Rows from block 3 of a small multi-label image tagger, named by matrix and row number. Rows with one number within an expert belong to one neuron, the router's apart. Each number is 50 + 10 x the weight over its row's rms, rounded and kept within 0 to 99. All counts start at 0.
Before each expert's rows are labels from the 100 images, of 14976, where the router gives the expert most weight on average: "responds to" is what is common among them. Only what is clearly more common there than usual is listed. The data: rendered roads seen from a driver's seat, with toy cars, trees and houses.
# router: router (model.blocks.3.mlp.router.weight, 16x256, trained with AdamW), inputs 0-127
# up: expert up (model.blocks.3.mlp.up, 16x512x256), inputs 0-127
# down: expert down (model.blocks.3.mlp.down, 16x256x512, transposed), outputs 0-127

# expert 9
responds to: bends right; vehicles: zero
router.9:63 43 50 42 74 51 47 53 44 49 33 41 51 58 30 59 28 62 36 45 44 41 45 37 61 56 46 37 55 51 49 61 54 73 58 59 39 45 33 51 38 56 33 37 57 40 56 54 58 49 47 45 66 51 56 59 53 52 53 57 45 52 40 42 46 60 63 43 38 48 49 54 60 44 45 39 36 74 46 43 54 47 56 61 50 55 51 39 64 43 45 60 48 66 53 59 57 44 54 46 54 38 51 33 55 61 50 67 72 39 56 46 50 49 60 64 45 54 53 52 53 36 59 70 58 60 61 62
up.1:53 50 49 55 54 34 61 38 60 54 50 31 37 34 42 34 35 42 40 41 49 36 46 48 36 53 52 64 57 50 38 49 36 43 42 50 46 60 53 55 57 28 58 71 45 54 65 51 46 47 56 58 68 38 43 55 49 58 44 47 34 60 43 43 59 33 43 31 47 41 48 42 38 58 43 29 51 43 45 50 45 55 64 55 55 45 60 43 51 51 57 48 58 43 34 52 66 29 56 42 63 43 55 61 65 66 38 63 63 60 68 43 60 47 42 51 51 51 51 58 55 51 53 38 67 36 60 50
down.1:47 57 19 41 54 43 56 55 48 47 68 45 51 49 38 65 38 48 74 56 50 49 57 59 38 30 61 61 41 63 58 57 42 43 56 47 70 56 39 49 54 44 57 47 49 45 45 40 35 44 48 66 58 45 28 60 42 46 60 52 48 59 68 51 39 43 64 51 50 38 57 44 47 43 45 72 61 56 62 47 58 46 40 45 69 52 39 56 56 38 31 64 43 38 42 57 58 40 46 61 52 48 41 74 48 63 45 46 68 35 57 64 55 49 56 53 48 53 32 33 44 46 54 48 41 55 46 59
up.2:54 40 49 46 61 57 53 39 37 48 65 61 56 70 56 37 58 58 37 51 56 46 76 36 57 77 61 54 47 45 45 46 41 47 43 45 58 57 48 52 40 55 55 24 48 53 58 59 61 57 41 28 51 49 48 29 44 37 65 45 44 21 33 28 54 59 38 49 46 38 46 34 49 55 37 55 43 35 48 61 37 48 59 29 49 49 51 60 45 52 60 53 54 58 43 42 31 57 48 48 31 49 53 55 62 41 47 51 44 49 70 47 50 73 53 44 45 56 45 55 65 56 51 54 49 43 44 49
down.2:56 44 55 63 48 33 48 53 48 39 57 51 45 52 43 46 52 47 51 43 55 41 50 61 53 69 53 50 60 40 35 46 52 55 60 51 53 69 45 51 59 56 43 41 51 38 57 56 33 49 50 40 52 61 55 33 39 59 55 55 57 49 64 57 55 37 45 62 47 47 43 43 43 59 49 36 46 36 60 51 68 53 43 52 53 44 54 66 46 47 45 47 63 39 50 80 66 57 53 62 59 41 36 66 38 57 53 63 50 47 41 46 43 67 47 57 51 36 55 51 59 43 65 64 42 62 29 33
up.3:40 31 29 62 39 39 50 45 61 46 45 47 45 33 60 47 52 51 49 50 55 67 55 55 32 43 53 43 56 54 51 58 43 52 52 39 53 69 57 70 38 61 33 67 45 45 29 55 40 54 30 39 43 64 62 47 32 66 47 52 43 59 45 31 45 64 56 45 73 60 64 39 55 40 41 47 31 33 44 45 51 58 38 44 55 54 58 42 52 37 42 46 69 53 50 47 49 62 53 42 73 66 66 43 49 55 44 40 60 59 67 28 49 47 41 51 52 53 58 55 67 60 53 66 37 49 46 61
down.3:41 28 66 60 42 60 36 44 63 48 65 42 55 63 45 61 41 54 33 55 71 50 52 58 51 36 51 40 62 63 55 43 41 53 57 48 40 33 44 36 39 47 45 64 56 67 54 64 62 56 48 39 37 46 53 49 64 56 41 58 41 50 64 60 55 45 36 45 55 57 32 44 49 42 49 54 48 66 47 50 56 61 50 32 55 49 53 50 53 34 45 45 55 44 41 47 42 57 41 45 38 43 50 61 40 46 54 53 37 49 63 36 56 63 48 49 63 22 45 35 63 49 64 41 41 33 50 45
up.4:57 54 46 49 43 54 52 54 56 54 48 38 68 53 60 44 51 52 52 52 38 36 54 50 52 40 36 60 36 27 46 54 45 31 66 38 61 63 45 35 48 44 61 45 42 56 67 57 37 48 42 57 49 58 38 64 57 51 39 46 64 50 34 70 62 38 59 69 38 49 52 42 49 31 43 57 47 55 45 49 38 51 45 57 36 51 52 44 32 57 45 57 79 35 32 46 39 45 66 44 43 40 50 39 49 50 58 65 64 38 46 58 50 43 47 49 59 42 62 43 45 43 32 44 59 72 35 42
down.4:61 36 48 48 66 58 34 48 45 33 41 40 49 66 56 75 66 31 55 43 31 54 37 47 47 56 64 71 57 47 45 52 37 52 43 46 48 57 51 57 48 58 32 54 64 49 53 53 55 55 50 59 52 49 41 48 55 50 47 35 44 50 53 37 53 48 54 34 45 44 48 48 52 40 55 43 48 58 45 61 41 49 51 34 41 55 33 36 42 61 46 55 51 32 66 53 37 60 42 56 53 40 47 61 62 36 56 53 41 48 69 46 66 53 61 40 39 55 49 43 63 51 44 48 59 60 66 46
up.5:58 56 40 42 68 67 42 47 48 39 35 57 51 46 44 36 52 69 44 43 29 43 63 43 46 45 49 34 65 40 57 54 20 49 39 47 62 50 46 49 67 67 66 38 66 54 67 47 34 48 42 60 53 61 51 48 52 47 50 78 52 44 39 67 56 45 56 57 61 69 51 57 66 58 52 42 70 55 47 55 45 69 52 43 65 46 59 44 62 52 40 56 49 44 51 38 39 41 55 37 53 54 52 69 51 44 36 48 48 48 58 30 35 55 49 60 49 50 41 59 38 54 49 24 50 60 52 51
down.5:37 56 56 55 38 44 54 44 49 47 34 45 56 56 50 51 61 53 42 48 52 43 34 41 43 43 61 48 39 47 50 65 33 49 45 38 49 48 36 58 60 53 35 58 30 41 47 55 54 52 45 57 65 48 55 46 53 38 66 35 74 60 43 35 58 41 46 63 44 53 29 52 45 43 52 54 39 43 45 42 29 47 41 33 27 54 52 48 61 58 51 47 54 49 53 56 50 31 48 46 58 47 47 53 48 68 53 52 48 35 58 46 55 43 51 42 63 37 44 29 35 40 43 64 59 50 32 58
up.6:41 44 37 61 38 65 50 38 63 57 58 50 45 51 40 51 42 54 69 44 56 82 51 33 65 38 42 49 46 37 65 49 70 52 60 55 48 50 51 44 49 36 34 45 38 53 51 43 50 31 35 51 47 41 61 52 45 39 46 48 53 55 45 56 52 58 49 56 42 49 56 60 35 79 75 46 48 46 52 37 40 48 38 40 52 70 49 45 29 49 58 36 58 37 54 47 61 43 60 53 49 66 52 40 34 48 39 63 60 38 46 46 54 55 54 50 32 54 57 43 41 33 46 65 47 66 46 50
down.6:67 50 62 42 47 53 40 48 48 49 39 33 55 60 65 47 59 40 51 42 33 61 40 46 59 52 50 56 50 41 49 33 49 67 50 49 36 62 35 53 47 59 39 60 51 53 30 47 36 56 71 43 52 57 29 45 60 60 37 56 44 60 74 43 37 49 41 41 50 45 50 62 64 55 51 45 38 50 49 73 44 44 53 46 48 25 42 39 39 66 51 53 53 34 54 58 47 52 56 61 59 47 45 54 56 61 49 49 48 50 46 40 62 48 46 57 45 55 37 41 72 52 40 27 60 59 58 45

# expert 2
responds to: solid white line
router.2:39 70 43 43 44 60 56 69 59 61 32 54 36 56 50 73 52 50 57 56 45 38 57 69 28 44 45 47 48 57 46 67 24 26 48 22 66 47 51 60 62 50 62 66 48 60 39 51 58 43 38 72 71 54 65 59 41 41 60 42 66 42 51 44 62 40 52 60 50 51 60 48 59 48 36 50 56 59 52 53 29 76 51 30 55 47 43 55 58 57 41 59 49 39 56 34 50 60 42 46 33 55 44 57 54 49 71 49 60 47 48 63 63 59 54 48 73 46 39 55 56 52 62 38 47 41 40 55
up.0:45 43 58 34 42 61 61 36 59 34 51 44 39 45 47 37 43 36 41 50 43 48 48 51 38 54 51 37 58 61 62 39 45 41 42 59 67 47 49 55 45 56 41 74 58 69 43 48 47 60 26 51 33 40 73 50 53 56 67 65 57 32 55 67 53 36 49 72 51 55 49 50 17 47 65 52 40 55 58 41 44 62 43 62 51 49 46 56 27 55 46 61 56 37 52 49 61 49 61 54 46 50 49 55 45 57 50 51 60 56 57 51 45 28 48 61 63 66 43 47 50 32 56 35 46 62 47 44
down.0:48 45 53 58 35 49 53 51 43 55 59 67 58 64 48 62 55 57 40 34 34 52 57 44 50 66 61 57 55 29 49 52 54 75 59 61 31 59 49 47 53 52 50 36 29 54 63 55 36 46 67 34 32 37 29 55 54 57 47 66 24 42 49 39 47 49 52 52 64 68 43 57 20 50 47 49 56 49 72 38 57 31 60 53 43 38 61 59 53 39 55 43 45 69 63 53 46 46 50 64 49 52 64 60 53 35 57 42 57 49 32 27 52 30 49 46 61 39 54 47 29 46 54 36 43 47 54 50
up.1:51 41 40 32 38 43 47 23 38 47 52 52 58 45 42 56 60 44 67 43 31 37 48 56 57 45 52 48 55 57 54 52 54 71 48 53 49 62 41 55 46 41 41 56 46 34 67 68 61 44 47 47 36 34 54 40 53 53 48 47 52 54 56 22 44 63 70 51 52 68 49 52 62 50 55 54 52 35 53 47 64 64 43 47 63 45 52 32 54 38 54 37 63 53 49 46 48 53 52 59 64 39 32 30 47 63 43 23 55 51 63 54 60 37 33 66 43 52 48 33 47 55 50 52 45 50 36 39
down.1:37 51 60 44 47 45 59 51 52 40 51 35 40 38 67 37 54 71 50 69 39 27 63 46 42 41 46 42 43 38 51 72 36 37 52 42 43 41 30 53 57 53 30 62 42 58 59 44 44 49 51 71 48 58 41 58 51 54 53 48 60 39 43 55 54 37 31 51 53 45 55 46 52 44 50 51 28 40 41 71 67 33 57 48 58 45 43 40 49 47 53 46 56 55 34 53 44 41 43 35 35 56 70 56 50 56 35 63 44 69 41 48 46 46 36 66 60 66 63 63 48 53 28 48 49 47 43 57
up.2:52 66 54 53 42 46 37 45 53 46 43 55 48 51 44 42 53 45 56 46 35 47 40 43 76 45 49 47 41 49 53 55 63 58 42 49 58 40 40 73 47 50 39 54 60 51 45 45 68 56 44 54 49 52 46 38 52 56 55 62 35 60 48 67 50 48 62 60 51 60 57 40 43 37 58 58 33 48 43 46 56 43 37 52 69 61 50 39 66 26 53 29 53 35 50 48 66 53 83 39 48 33 55 49 37 56 53 39 59 48 59 45 56 38 51 41 54 48 66 35 39 35 57 29 39 41 45 54
down.2:45 58 55 48 39 45 40 51 61 51 62 47 51 43 54 29 60 65 33 48 51 59 56 46 42 49 53 58 67 35 40 49 49 64 49 67 40 52 37 39 43 48 45 50 24 42 58 52 41 52 61 76 51 46 38 71 40 53 63 54 40 55 44 47 55 42 33 37 54 29 44 65 37 60 54 66 60 43 73 61 70 22 50 49 41 54 38 48 56 50 64 42 50 51 43 52 51 50 39 54 45 70 50 51 45 43 45 72 47 64 61 43 48 31 54 46 32 60 56 60 62 37 45 51 42 59 56 43
up.3:60 36 52 42 58 43 36 58 55 32 52 46 44 46 32 58 55 56 48 67 72 42 43 56 40 65 81 50 35 43 52 51 31 56 47 47 55 35 44 51 59 36 51 37 37 60 53 58 54 45 32 52 68 49 55 59 63 50 57 50 54 46 67 46 57 51 49 39 37 60 67 30 44 44 40 39 54 54 42 30 48 31 50 59 63 39 58 60 37 52 47 49 65 45 54 48 63 46 76 37 40 53 48 55 47 41 42 49 74 53 52 46 54 25 57 68 53 60 46 66 48 49 49 51 54 58 43 59
down.3:41 52 45 64 41 52 52 33 38 40 71 49 36 50 35 61 44 54 62 53 63 46 52 45 68 55 54 41 59 48 42 39 32 63 56 49 44 37 58 49 53 21 45 39 44 55 55 56 43 52 46 51 48 57 64 51 52 55 65 48 38 58 57 50 59 51 48 55 46 71 58 45 42 47 64 32 45 46 35 37 53 50 52 55 42 44 44 48 35 42 49 42 46 57 58 51 50 36 52 59 52 37 39 47 42 66 45 60 42 41 41 46 35 39 61 48 56 65 50 50 40 58 67 43 57 44 55 51
up.4:52 39 59 60 48 37 53 52 53 37 40 40 52 36 45 45 51 60 46 66 60 61 29 58 63 42 41 50 62 47 47 36 36 40 50 54 64 71 48 60 53 33 51 65 67 59 55 71 33 41 58 58 56 54 33 68 56 57 38 57 49 43 43 55 58 41 53 61 74 54 33 46 52 47 60 58 48 33 49 47 60 55 42 50 58 36 44 27 44 49 38 53 41 42 36 57 40 49 41 51 70 37 50 41 71 39 55 58 57 71 41 48 32 40 56 51 54 55 58 64 52 54 42 44 46 45 57 48
down.4:66 74 40 42 45 50 34 41 47 57 43 53 62 66 60 54 50 46 70 33 42 55 42 47 66 49 63 48 39 43 61 57 28 69 38 49 50 31 63 39 58 52 48 40 51 59 41 65 49 45 48 40 62 49 47 71 54 59 45 50 38 53 43 47 53 62 46 32 53 48 62 40 46 63 70 44 60 53 45 51 59 60 51 40 48 72 49 53 44 59 42 44 42 56 50 60 51 44 56 46 40 43 68 47 60 41 53 51 46 41 55 49 25 47 52 64 70 51 52 42 42 47 40 57 77 41 60 49
up.5:60 54 63 59 35 43 42 41 48 42 39 53 60 49 57 44 56 55 42 46 32 53 47 48 49 69 31 40 29 69 56 47 59 53 59 55 53 40 49 57 47 51 40 35 60 42 40 64 70 47 37 53 33 53 43 50 47 50 57 40 55 51 47 57 46 68 71 40 50 39 65 62 43 67 56 50 60 31 56 58 48 39 52 61 65 59 50 39 70 45 43 37 55 42 37 44 51 58 49 41 48 48 47 59 42 67 58 48 46 28 51 50 55 45 50 55 38 34 60 61 41 54 52 45 57 53 68 49
down.5:56 53 43 48 48 53 38 57 73 64 72 39 44 29 23 42 50 42 46 62 74 68 63 32 51 47 45 27 63 35 31 35 53 55 50 45 46 49 59 55 32 65 45 46 49 52 51 51 67 58 53 64 50 36 40 43 41 57 57 55 54 48 43 53 46 47 45 53 65 19 33 61 53 56 42 40 51 50 50 53 53 43 54 54 39 38 36 61 57 53 53 51 58 50 40 65 51 57 45 57 37 58 47 52 54 50 57 65 58 66 43 49 52 39 61 55 49 43 51 52 61 52 23 66 40 58 50 43

# expert 5
responds to: snowy verge; bends left
router.5:51 42 30 44 50 61 57 55 59 47 48 53 59 56 33 45 46 58 64 45 38 36 51 39 50 65 49 45 34 58 50 55 55 37 45 42 51 49 56 59 53 53 52 63 44 58 44 55 56 40 45 40 65 47 54 47 44 44 41 50 57 57 41 27 79 65 59 77 52 50 43 43 59 47 35 40 38 58 45 38 48 52 48 41 67 45 33 45 28 38 42 48 48 43 47 55 58 40 58 37 48 39 43 51 54 62 49 63 57 37 49 59 64 57 51 42 63 43 52 62 54 44 32 42 59 49 56 51
up.3:43 45 67 59 50 53 30 53 40 50 49 46 51 52 82 63 53 70 59 48 46 55 49 48 59 53 66 40 49 60 27 72 56 37 50 61 56 37 62 41 45 52 51 50 43 54 57 51 46 38 56 58 57 52 53 46 69 32 48 35 43 58 62 55 52 56 54 56 55 56 59 36 51 57 45 52 38 60 50 54 48 74 53 44 61 54 66 44 50 50 69 41 43 44 41 51 53 53 59 46 51 52 69 41 26 38 50 52 54 26 37 38 51 54 51 53 33 46 32 67 65 55 54 48 41 48 62 69
down.3:34 37 60 58 58 49 46 43 39 49 41 53 39 59 53 53 39 41 47 57 52 39 49 35 51 49 45 37 47 52 39 46 43 46 48 64 70 58 57 72 68 61 43 59 53 53 59 49 34 36 66 36 40 38 44 66 46 60 64 59 35 48 41 55 60 78 37 50 52 62 70 41 50 49 53 44 44 49 63 44 51 64 36 58 41 43 46 60 51 48 48 44 53 51 64 42 61 55 61 30 54 49 63 24 51 55 57 41 47 35 49 40 46 77 40 36 38 54 47 58 58 52 55 49 42 63 35 46
up.4:37 52 52 55 54 50 50 49 40 42 38 41 56 46 41 28 61 37 60 67 29 37 38 26 33 49 58 47 63 40 69 53 71 51 57 57 61 58 37 49 52 44 44 51 66 56 54 48 41 62 55 64 51 47 43 44 52 61 48 53 56 44 58 34 53 53 40 56 30 48 54 57 46 72 56 54 39 51 58 64 53 55 54 74 43 51 60 24 59 45 43 60 42 48 47 59 58 58 43 41 56 40 55 35 68 45 47 47 51 52 47 48 54 56 58 57 40 52 54 48 54 45 53 45 55 60 59 47
down.4:54 41 61 60 44 52 53 49 39 71 53 48 38 51 44 48 32 58 55 56 62 44 43 74 52 46 59 64 40 57 43 48 65 52 56 38 58 42 59 46 43 30 43 47 42 42 50 39 54 59 69 49 57 61 56 61 51 48 56 61 49 52 48 42 48 60 40 38 42 49 71 49 37 40 66 41 43 48 58 58 65 39 58 52 65 62 54 70 40 43 50 73 34 41 57 33 60 77 57 45 47 44 57 47 51 53 60 57 51 72 46 38 47 30 65 32 54 51 55 60 52 36 44 65 48 46 40 48
up.5:47 54 69 54 68 49 37 46 73 51 54 45 45 46 45 55 58 63 49 37 38 49 44 39 54 49 60 48 60 31 38 36 48 63 41 49 46 47 62 45 49 55 40 47 68 59 48 34 54 64 61 30 46 49 34 42 44 45 52 63 47 50 55 61 70 57 47 54 42 61 52 41 49 51 30 39 55 39 35 51 53 57 53 42 53 34 44 51 51 43 71 58 42 60 57 64 45 31 40 49 63 57 49 55 39 53 51 46 47 47 41 64 44 67 57 55 28 37 44 49 42 58 54 49 61 43 58 60
down.5:42 46 39 61 51 47 49 48 50 62 62 54 42 38 46 42 50 26 55 47 49 67 44 46 34 49 46 47 47 58 51 62 33 58 51 43 62 53 44 55 55 52 47 60 52 36 49 47 43 46 35 67 35 69 61 47 44 69 54 66 71 43 54 36 50 59 56 55 60 49 49 51 44 61 61 57 44 47 59 47 32 73 70 52 62 64 53 46 54 62 46 38 39 41 29 68 57 46 62 69 37 46 42 59 48 44 43 44 56 65 54 53 56 53 44 54 84 41 45 48 36 47 55 38 51 41 46 60
up.6:52 58 56 56 56 38 43 42 70 63 59 31 58 44 42 45 57 66 62 50 47 61 36 48 45 53 52 39 58 41 34 36 50 59 48 51 47 71 63 44 53 49 42 45 60 53 46 41 54 63 60 48 54 45 45 46 63 37 32 62 44 38 59 51 54 69 61 50 44 67 45 52 41 64 25 47 59 46 39 54 55 44 58 45 55 44 52 42 56 42 64 56 39 57 63 67 54 37 49 58 47 54 43 50 46 52 53 33 55 44 39 58 48 56 62 48 30 53 58 49 41 32 65 59 52 52 57 46
down.6:51 47 42 66 41 48 55 44 47 67 50 62 36 38 41 45 46 34 42 43 43 66 61 43 36 41 55 68 46 64 44 60 46 62 46 38 39 51 42 44 52 49 43 58 42 50 49 40 37 62 42 70 29 71 51 48 50 64 45 64 59 58 58 50 38 55 50 43 47 42 39 62 58 51 60 57 55 51 41 66 45 51 71 54 45 61 61 57 44 63 51 43 41 50 27 66 48 55 72 74 47 37 40 39 32 50 44 51 45 75 42 45 55 69 56 53 57 44 40 39 37 64 54 49 55 44 48 43
up.7:28 48 38 47 43 52 54 54 56 47 48 49 62 50 60 38 54 55 67 44 52 53 60 69 33 36 51 48 42 62 78 56 58 57 43 57 51 41 54 57 51 38 52 61 50 52 50 45 32 62 51 47 51 50 44 63 37 61 50 47 30 63 51 43 61 65 52 52 41 59 42 50 64 44 46 50 62 55 38 62 67 46 33 48 48 35 55 41 59 62 37 47 41 62 47 63 55 48 69 31 56 57 72 50 46 60 49 50 45 48 48 50 56 54 34 56 55 41 54 62 50 47 66 36 40 20 49 56
down.7:55 70 60 67 88 23 37 56 47 62 48 60 53 46 48 65 47 50 51 39 50 52 32 42 52 60 62 47 65 39 44 44 44 47 34 42 40 54 47 51 50 58 48 28 60 43 40 48 68 49 48 52 60 35 49 53 38 47 67 50 51 39 66 49 51 45 37 53 60 46 59 57 67 50 33 52 51 44 63 58 58 38 47 48 45 49 46 54 56 60 54 42 52 72 50 58 57 41 41 60 54 60 50 58 66 59 45 45 60 43 41 43 30 42 52 66 54 52 47 33 53 60 55 63 49 48 45 65
up.8:56 58 29 42 66 50 48 40 48 58 60 53 45 42 50 61 23 49 44 58 39 49 35 65 60 41 53 48 38 50 60 39 55 51 57 44 53 49 41 51 41 54 35 62 62 29 52 53 53 41 33 64 65 42 45 72 48 42 56 50 57 54 60 46 54 42 53 47 52 42 49 58 66 47 60 47 63 40 45 59 37 59 70 45 58 48 60 53 64 50 53 46 38 62 39 40 53 52 33 52 43 60 48 63 52 67 67 53 57 49 41 49 42 62 51 40 44 53 44 44 36 57 43 36 51 71 44 56
down.8:54 47 34 56 36 56 38 55 51 60 48 47 40 68 48 60 57 58 38 42 55 46 34 31 50 56 45 47 57 51 23 58 45 36 52 49 46 56 36 45 42 70 70 43 52 30 57 46 48 42 57 41 45 46 29 59 50 66 46 54 43 50 54 50 55 55 42 60 60 52 41 59 59 53 55 70 53 62 30 54 49 55 36 58 45 37 49 46 54 50 57 55 47 60 60 57 55 34 57 41 43 50 47 65 44 61 60 50 44 52 47 56 46 38 58 69 47 50 45 67 42 51 57 71 52 48 53 33

# expert 14
responds to: tree; double yellow line
router.14:62 49 61 49 46 48 39 43 60 57 58 46 44 54 58 55 63 58 42 61 63 68 57 54 56 41 55 35 51 59 46 45 43 65 52 53 39 50 60 44 58 54 36 36 62 33 67 42 37 72 44 51 47 46 40 48 55 55 54 54 41 45 57 58 41 40 53 46 41 50 66 58 48 44 62 66 42 36 52 64 66 36 67 56 36 61 71 43 58 47 58 63 42 54 39 47 36 55 43 59 59 43 51 54 58 39 47 46 43 53 51 38 38 38 35 50 32 36 54 34 36 52 62 52 45 45 36 53
up.3:39 67 58 46 62 56 57 58 57 69 48 47 45 46 45 26 55 53 51 37 44 66 43 50 33 56 49 53 47 39 47 33 64 59 60 68 44 40 64 45 49 52 56 71 44 58 43 43 43 59 42 51 51 56 55 34 59 37 54 39 56 49 42 56 43 61 54 30 50 38 59 45 45 62 57 24 70 17 60 33 55 37 48 46 52 57 54 44 54 58 49 27 41 47 44 60 35 43 63 53 58 75 69 53 35 55 50 50 42 56 59 73 43 49 36 55 65 46 42 41 49 53 45 42 57 71 43 49
down.3:48 50 26 38 43 35 57 67 44 40 54 54 50 61 53 31 58 27 43 50 57 37 27 61 65 39 45 30 53 56 38 36 37 37 45 39 37 45 42 66 50 41 54 50 32 58 53 47 46 52 39 25 43 62 55 53 47 51 43 47 63 57 47 34 58 48 58 80 71 59 34 44 59 56 46 63 42 79 46 54 39 50 43 46 68 50 51 25 56 58 59 40 49 57 47 59 52 64 43 51 55 32 48 40 45 43 54 44 55 49 42 53 42 49 76 39 40 67 50 58 45 33 46 53 40 53 48 48
up.4:48 51 65 46 60 49 48 46 57 57 51 68 47 44 45 42 45 62 38 65 53 71 60 51 66 46 35 39 53 48 60 49 61 37 43 45 61 51 40 36 68 49 59 47 63 62 53 41 49 60 46 48 45 67 40 52 78 51 40 47 48 40 39 46 47 50 40 48 41 41 35 55 37 29 40 57 56 58 58 68 39 57 70 40 50 67 48 48 55 43 49 66 41 44 48 57 56 45 59 56 61 44 78 40 43 57 46 36 61 50 63 46 46 53 48 64 47 49 36 29 55 48 47 40 44 51 51 57
down.4:65 35 50 50 55 50 48 29 55 47 50 28 46 47 62 46 51 49 57 61 47 48 52 40 36 58 51 55 26 70 30 67 47 49 55 49 70 53 49 38 64 54 39 43 50 57 37 60 57 59 52 57 49 49 43 50 49 47 57 55 46 44 50 66 38 67 44 53 52 36 55 54 67 60 53 55 67 39 25 56 44 52 49 40 52 61 30 56 63 47 54 62 51 37 48 38 37 45 61 50 50 58 43 53 58 57 29 64 45 64 47 61 60 51 43 44 60 48 35 58 53 34 57 69 58 59 39 65
up.5:63 47 57 41 42 39 54 65 62 63 66 33 41 35 44 55 45 64 53 66 72 33 44 40 34 37 35 57 49 56 46 44 59 38 45 42 36 67 75 53 67 57 58 27 70 38 50 55 66 56 47 55 61 48 62 46 45 69 43 45 34 65 57 38 64 60 61 66 56 72 45 40 57 26 37 51 62 49 54 67 51 56 43 37 67 56 45 57 54 53 61 48 39 57 59 41 47 40 57 39 50 40 51 54 42 61 58 59 53 53 42 32 43 59 69 59 44 53 39 51 44 54 48 35 59 45 50 47
down.5:36 45 62 49 72 53 37 36 50 50 47 46 34 35 41 49 44 42 59 42 56 56 51 51 52 58 45 24 46 54 54 47 52 60 59 67 67 40 43 50 44 68 30 57 57 47 42 45 51 50 58 51 52 38 51 60 41 57 67 58 43 49 50 51 50 47 40 50 47 26 60 40 50 41 61 53 49 49 57 40 61 63 61 46 30 42 49 51 55 51 52 51 59 60 48 56 56 53 48 43 40 59 45 56 60 54 58 48 38 48 66 31 57 35 58 59 37 23 48 62 59 60 49 55 49 50 46 46
up.6:65 68 69 49 48 61 41 62 31 49 44 60 60 50 51 54 50 58 50 46 58 45 44 45 49 53 59 52 52 44 42 35 50 40 52 47 50 55 52 54 56 50 33 33 67 51 47 58 45 60 46 50 37 59 46 44 44 47 61 56 53 38 57 40 56 49 38 51 48 30 41 63 60 64 43 64 41 45 45 41 53 53 54 39 35 61 35 43 39 35 62 58 53 53 56 33 48 56 54 52 48 69 66 19 56 43 53 55 51 53 70 56 44 59 52 44 29 50 67 45 44 41 51 39 56 57 44 50
down.6:53 45 54 64 50 40 40 45 54 34 61 43 51 56 67 50 61 56 66 34 57 56 56 39 50 54 47 44 63 49 37 51 58 46 42 37 64 66 38 39 41 58 76 42 49 55 59 47 46 47 63 58 67 37 30 68 66 55 31 62 50 50 48 48 42 72 50 46 32 40 44 58 41 57 31 56 56 48 61 55 54 50 42 59 57 53 35 64 58 47 51 54 51 52 34 48 51 42 55 41 44 69 55 58 57 55 57 52 44 35 46 55 56 40 44 41 39 53 64 64 64 36 35 57 43 34 65 49
up.7:48 38 61 77 60 33 45 53 47 41 45 46 66 51 69 43 44 65 40 53 45 63 50 65 50 51 70 50 51 62 67 50 47 45 60 52 48 49 51 41 56 51 37 59 47 48 44 47 38 40 48 58 60 57 48 49 49 59 48 26 35 60 40 42 33 41 47 53 44 36 49 47 49 36 56 62 44 49 37 56 52 61 56 55 32 37 63 48 51 45 40 53 63 54 59 52 61 46 50 46 60 69 46 51 53 51 46 57 54 56 60 43 59 60 72 63 62 43 46 51 57 49 38 54 46 56 50 60
down.7:64 55 39 65 59 49 49 40 60 39 55 22 42 60 62 43 50 44 59 38 46 48 41 49 47 58 49 56 49 40 46 58 38 70 51 71 63 39 50 48 40 45 37 23 40 66 46 31 46 41 48 51 39 51 40 50 61 29 58 34 56 50 44 35 55 49 39 65 45 46 39 52 68 60 45 47 48 57 52 42 56 47 32 63 49 44 53 54 56 45 68 36 53 48 36 54 47 65 39 49 43 64 49 60 53 62 39 57 55 60 49 62 33 58 56 53 48 32 50 41 53 54 33 51 64 41 52 55
up.8:65 54 49 37 54 48 54 43 40 21 43 42 65 54 52 59 59 53 50 51 44 36 51 39 54 42 40 66 47 50 52 48 53 63 53 47 47 57 41 55 50 51 34 47 63 48 57 36 78 71 50 65 55 48 40 42 42 65 40 36 53 56 43 56 45 68 62 62 59 43 45 37 51 41 47 68 39 42 50 48 63 56 53 52 34 64 56 47 47 53 63 57 45 45 62 52 59 44 55 53 52 67 51 58 52 45 58 49 33 39 62 64 43 59 51 58 44 47 56 51 44 44 56 55 57 50 47 52
down.8:65 60 61 61 46 50 59 44 54 44 36 50 32 46 59 60 58 54 51 43 61 47 34 60 53 70 51 55 36 65 57 33 62 62 63 58 47 73 50 43 31 56 42 57 35 46 68 51 60 40 44 36 62 60 45 50 37 39 43 51 56 64 35 51 29 57 49 68 39 63 54 42 51 73 44 62 62 42 47 47 47 62 69 51 45 65 45 25 43 57 51 44 61 43 56 52 33 54 52 58 63 61 39 52 43 57 36 48 52 58 69 42 38 31 44 41 45 62 65 56 53 52 47 53 29 57 53 49